Weights of a small CTC audio transcriber: moe expert_choice, 39062 training examples.
Rows from block 2 of a small CTC audio transcriber, named by matrix and row number. Rows with one number belong to one neuron. Each number is 128 + 24 x the weight over its row's rms, rounded and kept within 0 to 255. All counts start at 0. Numbers have three digits each.
Before each neuron's rows are labels from the 100 clips, of 14976, where the neuron reaches its largest size: "strongest on" is what is common among them. Only what is clearly more common there than usual is listed. The data: strings of digits, spoken by a formant synthesiser in many voices.
# gate: first MLP gate (model.blocks.2.ff1.gate.weight, 512x192), inputs 0-95
# fc1: first MLP up (model.blocks.2.ff1.fc1.weight, 512x192), inputs 0-95
# fc2: first MLP down (model.blocks.2.ff1.fc2.weight, 192x512, transposed), outputs 0-95

strongest on: "six"
gate.396:082137154112129113109121120095113134090145131152150147133103111136132101096106129142077122161159084099127119091123121125101144134116148096091166134106090147090110089091142148126134095136140110132135119106152099144161115136135149175118149056138140130143098136124150110143096182127099154139
fc1.396:117145127077141093152097064157117113148144122118135142154111106143097100119145107152114115116141138087130169137156145162132118119127106160102096143160108133172130140177121101119139151118155127123118127119164098134091141143142163162119143144144152148145103148106121123133120114117097089162
fc2.396:150161133159142108129153111158172150131048110130133155123152139093125112134116150139127130120122119115106132118125071114108142144195142113111164091104153133092102120101139167181176138150108146105183117158162109109116120143113142166136127128104171110139124124132157070110089114181123147106

strongest on: "two"; last digit: two; first digit: seven
gate.118:120142090138133133128106130095112076126142176128101109122135112089102125107138135111123106118113124153150114124128108132109128098122083120109160125144125137140125126154101163148099109133108119157189091132138120103154085201116109142135148156096133168164105135145132137131082168129108107146
fc1.118:078151152153114089145144098145145138110130123157154146144121164148115103129159112139105166108150112133118113115140158118135093083159117129138105100119168088126129124156123090155143130139098133140164084110126086127107116146106145095141097122147127111110135146130159130132148102124108093140
fc2.118:121101120143108103134105116147081157111115083131131154129127142158122127100148182128118100121124104125100133117116128151110141116173112103098117146114110130137166100125125113123088167147100092153157169148160126151119156115105106095144127129112087132097111101120159131165168126154182095123

strongest on: "six"; first digit: six
gate.298:102143123134144163113136121129134124101122144135153129109128091123128093068159146148137105107148151126114077130118128089150119088137095160133128132120106135129128137115147153109136149150143095088070127124129110129124151109127151149092122092151119104128118157125122130122148131116103137125
fc1.298:118102166128120129117123134139127118131148135153121142174084134144130127162118121119081124144115088114182196127157110162101136154126142116083141130128115106158137124147109111116137116122117150171193138129120138164119124175160093088139168144105126133168134132148149149160091147117145082101
fc2.298:145099118145138170151140154119114134109123087156117117130055149125136129101156118099144146129139112099108090145126139122085143119156144136162134123117111140128086152142138114105126108107151134148136212122120143092075129126099129132131125110158142085106096142122132140133142167088130156045

strongest on: "three"; last digit: three; first digit: three
gate.98:153133047136089129142132116108136141138170118128125112105140095169091135178091117139131148167136133142095095105146098120121201106131138132141110138131102124140159131131142128119118146128169136140120109103104099154100165112141102157114104110114081178113126109166122115141143103139150123101
fc1.98:125126106098130176131167127131127116135105153135140098149150119092127156107132132151115122121114149162116122120142115146125107136096125138121088101110180118148150143153094146137106130130057136156127144135087141120188115112172108097123130094140138129139132144123130101146164135136165134122
fc2.98:069181141110133125137145102150155146125182107138096123150080140101138102149107131146130109145144093134112114161088120124082137111100134123116131114104147176105121160135125119164162109173109107116140114176145160142147113136115133106124139127156116073097114128131117150096093155131131143162

strongest on: "three"; last digit: three; number of digits: 5
gate.253:163127143122137129131139116174106164148142088118141147135135136171132124138126106123162131104096107123147124105119132091124122106175181122127137109120108132142117180092147126131076093115116125132139131181147112117194123103137099121150131169121132107150109137137141098129153115157165099136
fc1.253:165150089124127119112113153155145115083098149135058139133150117147094110112135125193147160127123085083110115115116137146119126096141111112143110070118158127135119161112130146130128120164168128104173120105130120162157136116118106089157092109109141113175137138098149130106165100129108168135
fc2.253:115094161124134067113105156129163124131150149130133161149133157116120202137131145116138127110138119086129111103122154131123098100124135088126151126108143143094106158120123166124123112130132181117209149138160131097140123194098160116124136118144136143169096145145109161095119096153136164082

strongest on: "six"; "one"; first digit: six
gate.270:104129141094088108134105159093117161110131124150153129151145127149132148121118109087081129177122114155103123146130146129145093139128118112130138154107126163144104143090104167112104123130120090111131133159132139168130133124135137122109174168162149147088150187145146115107158116101106116091
fc1.270:111096129096077124127136135121115119154150139112066110110129147125140099144129114117152164135146106149096139148126079105118132126122107132096099109080098155166093135141073118132179130094093087129161127165118124149167108116158117113105113133137073175111124114170129118132116096086099099101
fc2.270:109150133126112097175129118149103108131155138087139088107191118146131068134133141127141143149135134138158146162131133077159110107092068135147124133115099125151111102121118139109175135120099088118123132134158177112148129111123134125094130163135134144148162115126164113076105158146160105150

strongest on: "eight"; first digit: eight
gate.442:155111095114126085136141131186125121119145126131109151117118131150123097084155139131145169107111115122167125119141123164111164112141121146158119141165152076121119101150135087132122153105088118173139104166148115100121108152132143110097123083147136155127094131147146110118163130123136167116
fc1.442:129128121121138134124129118129082088136129130136134175145114105131119066082134149103096165104098132077134155100164136072103146136163118110088139129155106111157131125165115148156138143126120122164174123163156132135145091153107135133124137085122140118139102109124186090140137130109132118115
fc2.442:113126105110130077109126073156130142094138090120119115098209123112092144122109120120135132110101127172169103141137136124115125138129120139144069151096125125133137082138119155168121151148146106142121088145140129161150127113138098130103130112107114152129118117099126111112139124105137123108

strongest on: "five"; reverberation; number of digits: 5
gate.165:145127128142092151119136137159114127034123135123112136102139140118125119131161132098077134122133130130130116164146162125122147126136071164108168145143105152110151126168157151122174126124123111091124128130126120134193137152086134105140178079144144135104105135103168161133131124100115140118
fc1.165:102139124119137101138129107105131160142125099163129092153147132145125144130101118152148100144095154122137144116101105158135130127144173112149094104110137118110092150085087077124076088141169120123104119103126118122093082079157093145154111173097093104138150126166110110121128131118119128133
fc2.165:136171130111128088152135124116123091148124100149122141144039191161136171152140143149180104142102147111140114150125112111149116127103150170128156085101190117146154127119130121143139095165123148129140080149143101142136111126112120121104086151164131132144152137127084127099095123125137142171

strongest on: "eight"; number of digits: 5; last digit: eight; first digit: eight
gate.338:130144109099067182127105168138110171059099119182107148121099145126097118137152106141133139109107126155175136122140150139139132074131155146125119139160131131122167095126149119141153115131092122160109108102123114156121124085150101177152149169131144117142100114131115148129140132137121127117
fc1.338:141143129125139127157109148095109147138102147135124111160126108110143069127159147175117084117107156113175092159149150108125135133153100150119161144060097088174097156142100146127129113150157187111124109127124103117157103143097126114114135122091130118144121138190127096143127121125169120121
fc2.338:124136133128126144132112126141137141093126086150127133121101111092118108127089157128146118095126084156140083110106097162100177114121173138116159151131140133181124167119144135117132160086102095103127162124130099134146097139101120171119137140095091109133118120139078149097077118147115120131

strongest on: "five"; last digit: five; muffled (low-pass)
gate.272:108133157122082109131120138157128155130078155081110134133125152113133139173114089156141126156062114155143131122122112146131112127160117124139104140132140106135103131133095122104136101127121160135114131130129093081096123116127089135152121114115100142114151143168070139146134099151136144134
fc1.272:098126142095106139151122124132109160136086157117124108147142122131145100200108109149143131151075122113159170122129136111127120127125161109130147137125147142134078119110105131118127126101151152118121107146167103128092125109119110140149130114135083138094151150108067145119147126151134155126
fc2.272:102139132143129096140128099133115135115125114127094118109173111089147193113131104169115183104159122140109132113116131152141134147104063134137144103134176141130114128118130137058151146130138196186114166123139115127133118109145110144133125125154104121106116129110115089108162101155111128127

strongest on: "five"
gate.239:182126157167113117129084120136114133119113154216124114172150140135101096094130115109117088158135119158178099129106109156086145105146125080117121131111124159129120118116091106113117101143156142145094107107122113109150105119094092139116131122142064128135118149163134128114116134118129171127
fc1.239:175135172131127088126086120146142127128110164188128140149135130101114115111124109121155131159132121176132116126089129125061147089165168086119101103105107137121122115093103091135123119143143164172103113078146113114140114110098100156123113129141122138140109148161124128125117141133131133138
fc2.239:129063120121126123115099155093117108142170160161146120102253100153120073106103106118129107124119114159105081124120138083110112123125149106139109164114145076149114166132148119124136136084123122148100158138108153112125173112131122108119127068104095139143135113111126131109131139143142129178

strongest on: "three"; number of digits: 5; first digit: three
gate.344:124142129127108126110120133123105164125111138202168141118088145114149115119135093147116110142122094093134152132167095126116103160139116164161162132122152113091178157129156136123161163130125132174113099124143105103163130118092167074111166136123140145133134166147141141122153136159139099147
fc1.344:161141132137115124078108126140102160103090169171153128116105120129137123115148099158105105122100107085121169141149118130125083144145084138154171141102123131100163164135166138115152141126126117166099122151140115097187127100113153095111146164126138107129128152177163148123147132159137117159
fc2.344:129141085132129189133088125122135108110174116148102116107237097151123106132101116131112089141127115156119117132132141105131100114114142153140125141171104145120148168131183099113137133176173058179153141143138101135126157109129123134151118126130148107095144100142120122134136143146154140152

strongest on: "two"; reverberation; "three"; white noise
gate.284:142157115120125111121143102116093112123119103144157137088121113150096124148119087202145063127147123128096122131120134168089105148166123156133113128111113134118120112172093138105130146121107137136111111131067144147149130112120156064099117148146146121131114122114115142082133118182164112148
fc1.284:111156078131118175088135149154138180150112126177140169167113125133113109146139159116138156112117147139145112125159138127106160117104148087091071140087135105139118114130104121134125135117119139139118072112124128140096163133147141103160144153122173116115130167145170122106090153105128115133
fc2.284:113148126116112156159150120134129155144167174158121126136063087111130126119167138127122183074141133138126152133105119116110105124131125108093117118149134165130137153147144109144155139130173130112167187123119126117105121157158116133130182178096118127101110121138121142109150117170093114111

strongest on: "five"; last digit: five
gate.32:105116123124133193118111076124160151079093119070139128125126120142122124139103156140105119189120142121112136112108089103150104126112125113111145141137128120117089121150148091133164111104087130126140086107064088143105136085142138145116146126133108122155108148126135059141116144095136153121
fc1.32:152099104098084061164135169135166089128101169129110148075176138156109148149147113122150111084118111112103092175110140163123111117131126154153112110136167138126162145097130138115124170171089113131133128152153135111150130124103126121113152149136137113159145117134153157101179124105140138129
fc2.32:108121121142099160133120111128104156116139127154144134138010116120121129108137097136114116131099136108141109103136070140183092151158159103092085152117132138124114074115159106163115111151144090184103090120109112139113129135160114129172146106100139133113132103144130122152135101163125095174

strongest on: "zero"; voice: child-like voice; first digit: zero; muffled (low-pass)
gate.495:095115114137072115107161143138110112092133142136158093154149082123122126180127123133164089116174147133136098131120124199131109140125132137123111152099089131109134109102129156139106092164137127125149106091134129135154112106167129148128130123145120088178081110106159178123124119154136147134
fc1.495:123103140100123100115098152162125121145103114125136132137118090158123147134126075160079087144171117114138126127116144155140103136095144165129164120139194147075132117124164140121078145155090115097130088134155139161110124147101156093147121139110140122169142098143148147126169107156132095150
fc2.495:159113121118155142156157127092116146122162122098110160081209087176146081168109120128127104123121147118160123090122148125168102144103140121124182135137103136134107151124123158160164144129136117098115147159098149104131126108144122105156102111095109134117106150105119151142106088158128132122

strongest on: "one"; first digit: one
gate.358:136157144125139086128138145108157133141156161129155101098109107088131137156144109150129089120163099094121109078099141114192144096124115136147128137151144093125149117120128163111123149144142105134174114137102088129120155143123133133106132134132078187151126167159112178134118128132108136101
fc1.358:201118135126074118123134125160086131108140097145121109119126101140199107165148139130133150137121086168128127129121129118108117158154116139125125145162106118130111107129120113177116103118077145097115163145136154158135071105142143102134100154158156116133096096081148149107133124130127109110
fc2.358:155142121135159141186131142120127150122152113132133132132163133138123076099159083108147108169135113163103117144117143130156171125140114131161094115126156156102107147106121101110119148178083157083112095165080167143134149096089137087094106131119114112092099112133162109117100145160126100128

strongest on: "one"; first digit: one
gate.269:146129122143109122165104098159139136133184182114139128124099150108110135138121089102125130137105118164124133111161128113150144155097170157142136152107188165158120082133126149167145149087093081119177109125119071151091109138122107132151099140077122132160126130161096149152129123144092142133
fc1.269:149148110151113133144077131150141134135166161136172130166092155149129142122105119145101092126126125158120165104184131087167130147112141143132156203105146134140099130125118117108149107095126139117121166138135098130106148143132082136145123153104148138161125137140132105111113142141117144132
fc2.269:116122132129100181102148082135089114142106137153104147095055126157136123192138150142135126077135139135124151103100128119124129116106172106179139141149145122137139132138150138116121167134139143097104103157128135136115144157146111102119135097094138160162142113166148133113113102115138135126

strongest on: "zero"; number of digits: 5
gate.87:148165115113110151138128132116134142133189098091136179156141149142128100106141125156164083143128134144121114128134154095123108144144144157158129141133100125092163178188127099137177144134094134124121164114111180136105156151131160107105133089111147130081108156109132155124174097101154168119
fc1.87:092121126130135144143119202184108120124062143160122112122122109093083163141123175098149148107104106097161123130162125151144177130117124088117142124112110145172127073141163129167077152118155157136127129111122140100159146099161109107110114148156128148169124099158139107147078147167130115141
fc2.87:118118182158124065150087168152158116119105142129160085119072125153173127125130138143143114129157120106147133138125113141106137126122114142083137179138159122121122163104105188112150154134090184114130115128138138123101091135161144099108102123160132131144124199175110117165144165137133145113

strongest on: "zero"; number of digits: 5; first digit: zero
gate.84:120141142143155118163152141115116089089097124126103117170112118143135132175133113154121143112177142058137135154111106117094141122129131173169080184133156128123125123163143138129141138141126131046125089081136165141111118132130140124157166137145132130163129131097101119125132117130140130123
fc1.84:165119121147100069153130082109152109181133126133147161117117123103119125127141107099109129137134158152103140136120164134156126116124123086090142165126132105130151111155170126130161118121160112111101133117123138180128108125101168163118129145122170128147118105143119113141130145121168105147
fc2.84:142142150163134194100153091148122119153100114097107120159094127110125172107140074114112196154184146123117153141144105173119117138110141112143134112119124064137116172135134122123107135119145142093122131085152133138151181122124136146125139099141119147133098127134107118125085144100126103157

strongest on: "zero"; number of digits: 5; first digit: zero
gate.212:125122127127168063103098116155115110168161123137130115156074122157120123122124126116117086146151120119130137103143136133122157124124146158159132140073114087172098127128178123167090090134110139158106112149156135126169113159162125121123099101092147071135147155113149113166126120142135075115
fc1.212:126146166132118156131135142127124166107152104130146127118149155120125123131099146121118160108136135172133150174124130115095125150158129113072134142164102143146136159157128140112115123125133163133099149042086098124093081159134133131138184129109139178133135147139129115103109102138131152127
fc2.212:139122163130075135122154145174140141113134148113113115085120125141117169106141127154151130135129131104124142112114171149148135130142091151117117085139121131140148111148144147184124130159135115150090132106126098134161142167188125127100141114127105098141150126130122110140153164112132118165

strongest on: "two"; reverberation; last digit: two
gate.221:158107087129138149158126117183116131090106172081176125077120134127100122110121106111168157133123117140094105131103121162155145131097090123129164154106147121095098120115155120086113146115091125165151123160143083130135124121101117114104140147165106099120111116077154138101128160119120167085
fc1.221:110137186113102116094140155119146133168164094173089163168114130132115114134129144112057121129163152141144143105157128109096089114163147138128116119162147138171167091138121140157123125129164132091100144108149158158107151138136132136147140148106185146118146121163110113165130126132138105120
fc2.221:151124164108123119111122126108129131076121120107135135151083106124140125123121147182109122121156116150099160123131103068128166137133144167101163155141099180139120117138061164097129148130120114127115143117149116185128115114127152129180139070158147112122108144181106109133136145132126166080

strongest on: "eight"; last digit: eight; number of digits: 5; first digit: eight
gate.35:137111147109123131137123136158099143088102139164097146135144163121133079064130102125110102117138181107146160116134122152162150100125164075130135143116116135114141078128118127119143165089130124169126088091119109153120170090167132086135124140130161140104116112131148123144147117141108140122
fc1.35:144169138107118154106155122109126150111129145107073111141143069112159147170129154153175122112115149101159154123142126119132132128159175217134097111138130163113139122141092133132085171088134155143137114116124104110101141123161134104128141117119114149119135169170116086141127112153114122147
fc2.35:124148097135152121130143154133150181129175151144122102061134142148118117098102127072113158089088179122136122165109108132069138125133119133113132139132122111141140122116176153133131192115147141102117159130079151122124110128127143130130129178093090101146165120154126081123160133116137084116

strongest on: "three"; number of digits: 5; first digit: three
gate.233:096150121155113129129098105090107172129135122135133138102157111082114125180152137071141072110131134140163115092158127146136122110097147131131137145113096131127123141115130146103154114132129119157115161170133143170129110084130147095125132128138127200151117132086144126156178108137136158129
fc1.233:135134135117126118076124140137132103084102145164109117165117169125137138145161148151137147156103136104108153133122138101129139152108132111149145143129079137123153148100150127143144110137124071154129154113114101140104116111114137116122150130115126088112128132108100179132105118099111140172
fc2.233:184103125137140130152113135123126134088125100091127134135119165115117185140118152137144197148113164148133141133124152122103151099115097139125111141119171128070158071145099119112129130099128145121126089110125091111172119122147128155146117078137109128094115128115111132112099135174126098098

strongest on: "three"; reverberation; first digit: three; last digit: three
gate.373:107140125122119129109114162118092113076154097127156095151125169131110093114171159123094107113135128138155132130156149123100098134153049169094183106111101149079121141131140100098196145142119149146141161140144100104160144126119110098118123125153144106162127163157145140138126133106107193159
fc1.373:137121164103123115132146138158171123112152147162094155136132124131127132136133086116147090111116093124117096124140126098114135138058161133121177109139102095136168148156155123098133133113121120123111108106170100147106153147102148073102121123104123118143134172120167158132148088110146135097
fc2.373:122142111126135197135098142126114142133123117126113126082107101120101100170135068128097137077164148152118100145062098105132168125120134152192112117132093136117155124152142093116159134094147102129159157116109098127084168102107138128118131087132139144074113092126154117131127098155122147128

strongest on: "zero"; number of digits: 5; white noise; last digit: zero
gate.450:164102127136108162145156115126104127095148110130101133161155176150133154104095100126129123143113131122111158154143144137098154148141132115102097135143137099133104151128144072139117105122113136125106148115098144137081156157088182099131116146078093114159155145092116148139162147134126097110
fc1.450:136086108163167119120138134141115144142135153148155107119143118144146101115122165150120122129119115153109171141096174111119102130093108149131140127099146098152065155124109146151145113175146168122141098091106093109131123133139133145122139110151115125144117137099166157133119131117148163097
fc2.450:098123108169087088158142085139147108161094130124110113132124125141118131125106138112122106176153126124108108122124100154134124138095145109111088123134069128131076122154151166131114142167142121140139154160147127090144088119132118105164107080128160151143099130138125136164102108120175139122

strongest on: "zero"; voice: child-like voice; first digit: zero
gate.454:056139088111136110102083132110110124109093152126133136114151142137096167122138126135109137123152115082118157116138105171102106090099107125109162116114061106111142125110116131163106139133131118110142108168142145136118123091115108116104160107142115125171103130154093138125130140144146095145
fc1.454:069142100145118089091104140108112164133143120145113124173141141129069125154108127140109124128156091110165121137127061139140163136119181150081162112132102140111118139130158157128103111115158170125138139131133133139135118140142119097118176128138100113123097136148120153104145156123145079098
fc2.454:132097144118137132088124128113109111069128121141145149166241094138130062136104140142096152141128120114092172111106110131092120115129164131144160117110129088168166134118125125107164123137117098129112123097127174131092126111129133098120138107121123125154109129135136103096149139184124136147

strongest on: "eight"; number of digits: 5; first digit: eight
gate.201:133121135137127139118127165159128164079162111102153116133116082090093093171109147108123103145147156134121141124150117131122117130121148140164129111179144138159141107133128122123121094129165144137180123106118136104118116122127091092133160124121098143104145164161102099141104134126110184088
fc1.201:130145094116120099092129165137095112111093132123129124143145104127139169126152113095068103135103171103127168099156149143147175136104170156128143165128121126152145168133152158178124146112142098111143127116115109090164124132131105137107165127124118117126140131145156134161096094151133124168
fc2.201:139141127120152115110168128141140142115138064078173157092145161130089121121120099099101089096106140125164151158086128135116190101100155122136130131104116097129153084099119100134143155080132130138124117115141115139163179169146088152137138127184124114143155104092108136097123116142100170117

strongest on: "eight"; number of digits: 5
gate.301:114111159132110131151153138136100086111100139146100115134118122089166105134162127131144099121129160123166112131143119096135120106136087164100080107120099159120111164161174096103134136123135129108101133116132111129114120092169148108140139129133116085160149099135130126128114170101117094115
fc1.301:100130120091152118085120117103133094155110160170140136130090136132066145116126170122134091123120080135137111128154137118135119095137150115121150113127137125097114144132160115110156126121161096175112156138109158146079126148108150112143163136142155146111082137163118174140138148118168166185
fc2.301:139104076095111201121132104116094148117124111178098123143066157135141132131164095118139111117140145140091129110161085124139151134163136096130094096122161132114107149141175083175138099137122118132111141129123113099116120111185132090113105100114122134120092133125148134108124137155124130129

strongest on: "two"; "four"
gate.412:120114121141176119107117147115152148127098133160126114160089161132085134138102130103141150116149161175110160129129092109119111106153093095132091073114139093114130129133125118083129146129153180104132079088106158116098073148131098123164102138105169126162151113123116166143137140177133099127
fc1.412:151140132111127110118126097092094143166171082146111136145068104153143107090101166106116121121092120124147133115133104100137131117117142154142142150139181131188135163111122163135160150143104105096136147161149154128096120142100100151114142128107132155147125142103103139143161093131123128201
fc2.412:145132089137144149099144171137134135110166127119125116118093078170108135072108133127154112112104112161099128114124084118111125111118130143174122135103159097167141095125150130109112137126121113114090140162088143125157103122105131139138148154127124123122109117096132119134109143112134099181

strongest on: "six"; "nine"; first digit: six; last digit: nine
gate.204:107114118125132088127118134160148135119114118151122149147070149131087101129120123138142114108086130154168126132129145125136131105159140147126149108114151143161099103104086086136131114116098090085120133115118091149156118154130151129136163140190112164122145131084106159101077124117127117130
fc1.204:150092118100152127087168089123126141126146116120127078108130129097135159144142093120115089144117111150130136137120119153146116116162155116157112076139136145136115128133179184144138175124134100151161164139128135114087153136143116099096119125119138078160129152135133125106152143148120095174
fc2.204:116142117087163136135145103158160123143111135127153167147089131169115103120146151173086141127161110096100127111095136152115126130115100123117127150129146134123094092137101134112150138170128118116111136125114102116095108156139128093119121109089080185109156118152109133082107114133128145142

strongest on: "three"; last digit: three; first digit: three
gate.283:105143083127130128115117119182089153074136145145161129187127151132093128157095121156088133155135156136164141136157097132148128129130074091147126089124103104104101158095103114096164124127148133133129171133144146156136081093120138177107163160098094128142135096143148163141157095113096109145
fc1.283:095162109151098130077146125114125095112150140098125118132153150152147078127120141120134123144151089122125130126141130157160140167116102122114141118128153131116114140124150107085136125112165108112107155125142156135183112149147138117099123159170115129104142111124174123156160126112124190112
fc2.283:079146108174127116119120129148158137085111117101135075145139125111083183099097132127163124147101153198144117135137164105093103123141118148151089110141146143076130095097114149126114146143114105125116132120159151135148128122203162128119118115146160150120121078148138122115120179142144116129

strongest on: "one"; first digit: one
gate.371:154119132086120085157137087120109103116116141169139139171097156045156132155093085105123119108136109139144127118142128127167129161127163098152176124116111153148145164116159132115114151129110062130145182164116089160096143133115121102142120123167127147113092136110127150139140122112139131107
fc1.371:156106113118102185106089112158133083078091157075152128126146138082137146098103159110101144132108134126137144119115147133106158169119118140101151148139110155114141131102124111103140114134075116100137108123146093119111138106090100093127140149101145133137130162159153128155081117119110134129
fc2.371:158126141118115114121134114110124121142104134091128110090180082158149107156099120131133136125131159140176152129130116133143109132119150117110141153132164146170137091119099149129118118113111083178122130170112154134111105183143100105139126133068155168143118090126121128120116118126132105180

strongest on: "four"; last digit: four; first digit: four
gate.111:144107116135151104138102154095139132119086073118104182136114139159122150090139130152149151115131141133173110139121117141092168108120118124104153154143146134127079128164116130134155111158131096147175097131129115130182130092179139108150129173159127083166130105131149150140105160144108121104
fc1.111:137179127109126097124144075133123164129146123134126113128161113078104135148145126145123068096094121124152121109164118148109111161168132116125163129102151124144139154171118112150073137160109094125085130169110118113120119095090156131144172089153116180136090146130114113133130145108139085102
fc2.111:095151129129169130087148143098124109106159131087119138144164112122140102101090112101106170153128125126097113122128145141104088135146079111118132139098154101158133159134090124100093096143106104123122122151096104095154112103140158120078169122094181120108111140142145099141154102097120090096

strongest on: "eight"; number of digits: 5; last digit: eight
gate.52:161112180135118106158125151154166146122104168172099139124107161124077124142117118141099131129166147163180126108151101132106127121150136156113122125098142149125153088112141105105123156109099166119147151100131130128129134122092161146145148143135111115125148142156117072142150130122140111141
fc1.52:147107127119110137100082098124124084096097131143129159182145119100132151125100146139111065143156142157170131137080124130102127157138118113128112145110091112148156129107116154113136112136126148133120093121131075090088142120136104128154146144086107109153120128134122121173097141095153146157
fc2.52:108098102133147117123102115143142151148156112107124105104127135136110110112101065123098134143108106114140109112106098129146133142152205145144126150099146133206106179129173126154145129134156093130170167120091169111088133132140108110084132115087118100133125126097167155088116169147141146198

strongest on: "four"; first digit: four; last digit: four
gate.323:121126127093138130158126155134109131129110101125175121125114126172125153127094158109150114163121101106107099093147132186094133123124156120149101143075164119126129174182080093103152116161130136101134142080154092129102127086166102124092180145137130109162116138141148126123164114088090117154
fc1.323:152120178150052122121154140078142157140113151116143107129116100092159150118109119122165139133112147137126126129144180160099114098134107149121072104129108116134079124117136140143123100157159123122103109112162123118138113115171130127134092116098128115102119117129101151124188122156155100115
fc2.323:139093138144134162152094086112147149172124133115124063105125097073114117128124114097106176135144129107110118118141112118135110158152116153164157119165092089110157127134131169153116117067120091117106148085120143139108128120121130151161124168152113121134162166144088098147151141149111161115

strongest on: "eight"; last digit: eight
gate.97:211110153100144104171130148102067137098131115191127117148134148125097139129115123118115075165124155149151149134148117111150125141127138164135125142128109154111094135118120153076153129115134105143133135115135114127135118103129155118138164147142121078102117134194122119118137148089130144148
fc1.97:183105162126098148131181152148122152133151089168120100117118161151169120131110158094161116121124149110126161140140126119167120121124139148181112122117183100145137108169100141108109124101127144099131125176183127126132132109110136139091104148144139126146098105131139076099127138104124127161
fc2.97:091161113140131101091161116162100151107133131095136108110146114115130121104133127109125074124105102120156115133145079131099110128131125116080118119147087186106143091132121137118106124121147125111085134143134148165124085123118169076139112145108155112174110126097162109130127132132085144111

strongest on: "three"
gate.317:166117161091089152149139129130109129107146127112135149154119133163123129109125081113140091108120123088071163146142171140134132115112076087074162127123123108134136141144118104094168170105145143095150167123114092143123147120167165112079100152125155123149133129124146139109166112142121145149
fc1.317:125133112136122119106137152120134116114056133102130181127134111125148115160103128138147107115118114202114136116130135111085080146150109081106092115114134129113172142116136104114093104129084119101117093096128138133119088118118138148115162115158104145139134100113107099134144145113125140151
fc2.317:154138137076124090095127146159093148133111121115115113100158088141147165107090157121142112113098123127106077115148153141148169119129148146092148096129145081164109141141102145105134140127100202118088105143073112126173106154133126119175129113100117152128150102146103125153086157134123126155

strongest on: "two"; last digit: two; first digit: two
gate.174:158136136138160157097162156175117157123117143174149110126130171106152109164138142137156137092108143123088106112145096175137109163104178101130096142133128140146112148100125111129107135177118186182130085168100113105124178126102114121143134127105129128154098098131110097121160146142124100141
fc1.174:129102147145162063139117154099132120114138121149145128124124135135120137126143147164106100141172210139146139121113102142142111091154127097169108157150135109157097113133105126155115123111102126102121161091116155136087070158132149144114090131144102130150130095146100107100080167146112136147
fc2.174:129164116135155175141139155109106121156126131143121107118111086103109072134120157140147101162109170129099163125112120145123156157158094103150116102178145147105091148130115132152143194112128137087122132073132110109127139109088113181130118123095124120144125120163151107116121111166125160101

strongest on: "zero"; last digit: zero
gate.139:127125199122134125141082122153109171121133158158113116086122117116153133154147163128095170099080132096131107096107105135109126182148131166126120129108116155128114144131141145139089104134170109132138137091109069091130098152173127101139145110123108128140146104097158125102092129168143156115
fc1.139:184081207125111130127109130133100136137114098129114153167149123153146107125122087128133132127121115146114142127094092203133114144110152140146099144120138137112107116150101118092124090112119097093118125114136073116146083114107103101101138164154124093135108163119105104121130111104113119166
fc2.139:121097149137119073160112125120132175168119139101125142138169164163144134158121102093133110117120131132113134107132071049163096156131110126127162093116126153127119123110163127125114087124100143152154146140108059127136105148115130106110132169136118144148155135189154121149151158179113155125

strongest on: "two"; last digit: two
gate.405:134146136154128110116121149179106112128131130145084149169094158156157174121144091153105129160109101179146140141148152115107100150137142116138116121139112127105137122125163111169100091124118143119108125170144136095143123154099130152102137106125143120135104185120148101114124125160151134140
fc1.405:118103063139117150137096121116132131094126138124113120126151120087119169130111107134134139144101119110178154125126103133113135131131116130119098125167121121106111117074130113161139135173116167117115090103119103136121155115157143116163141138145105114159148121129156111105102136183136171162
fc2.405:135137147094134159118092149101090121103108113169082148078154166133126125154105102068118119122171124142133179122139127146107114126105106100061163105123102160116163118136131072127143121154139112165142085146139137164130123156115127117134164147102119146139134116133159128141147131066151139139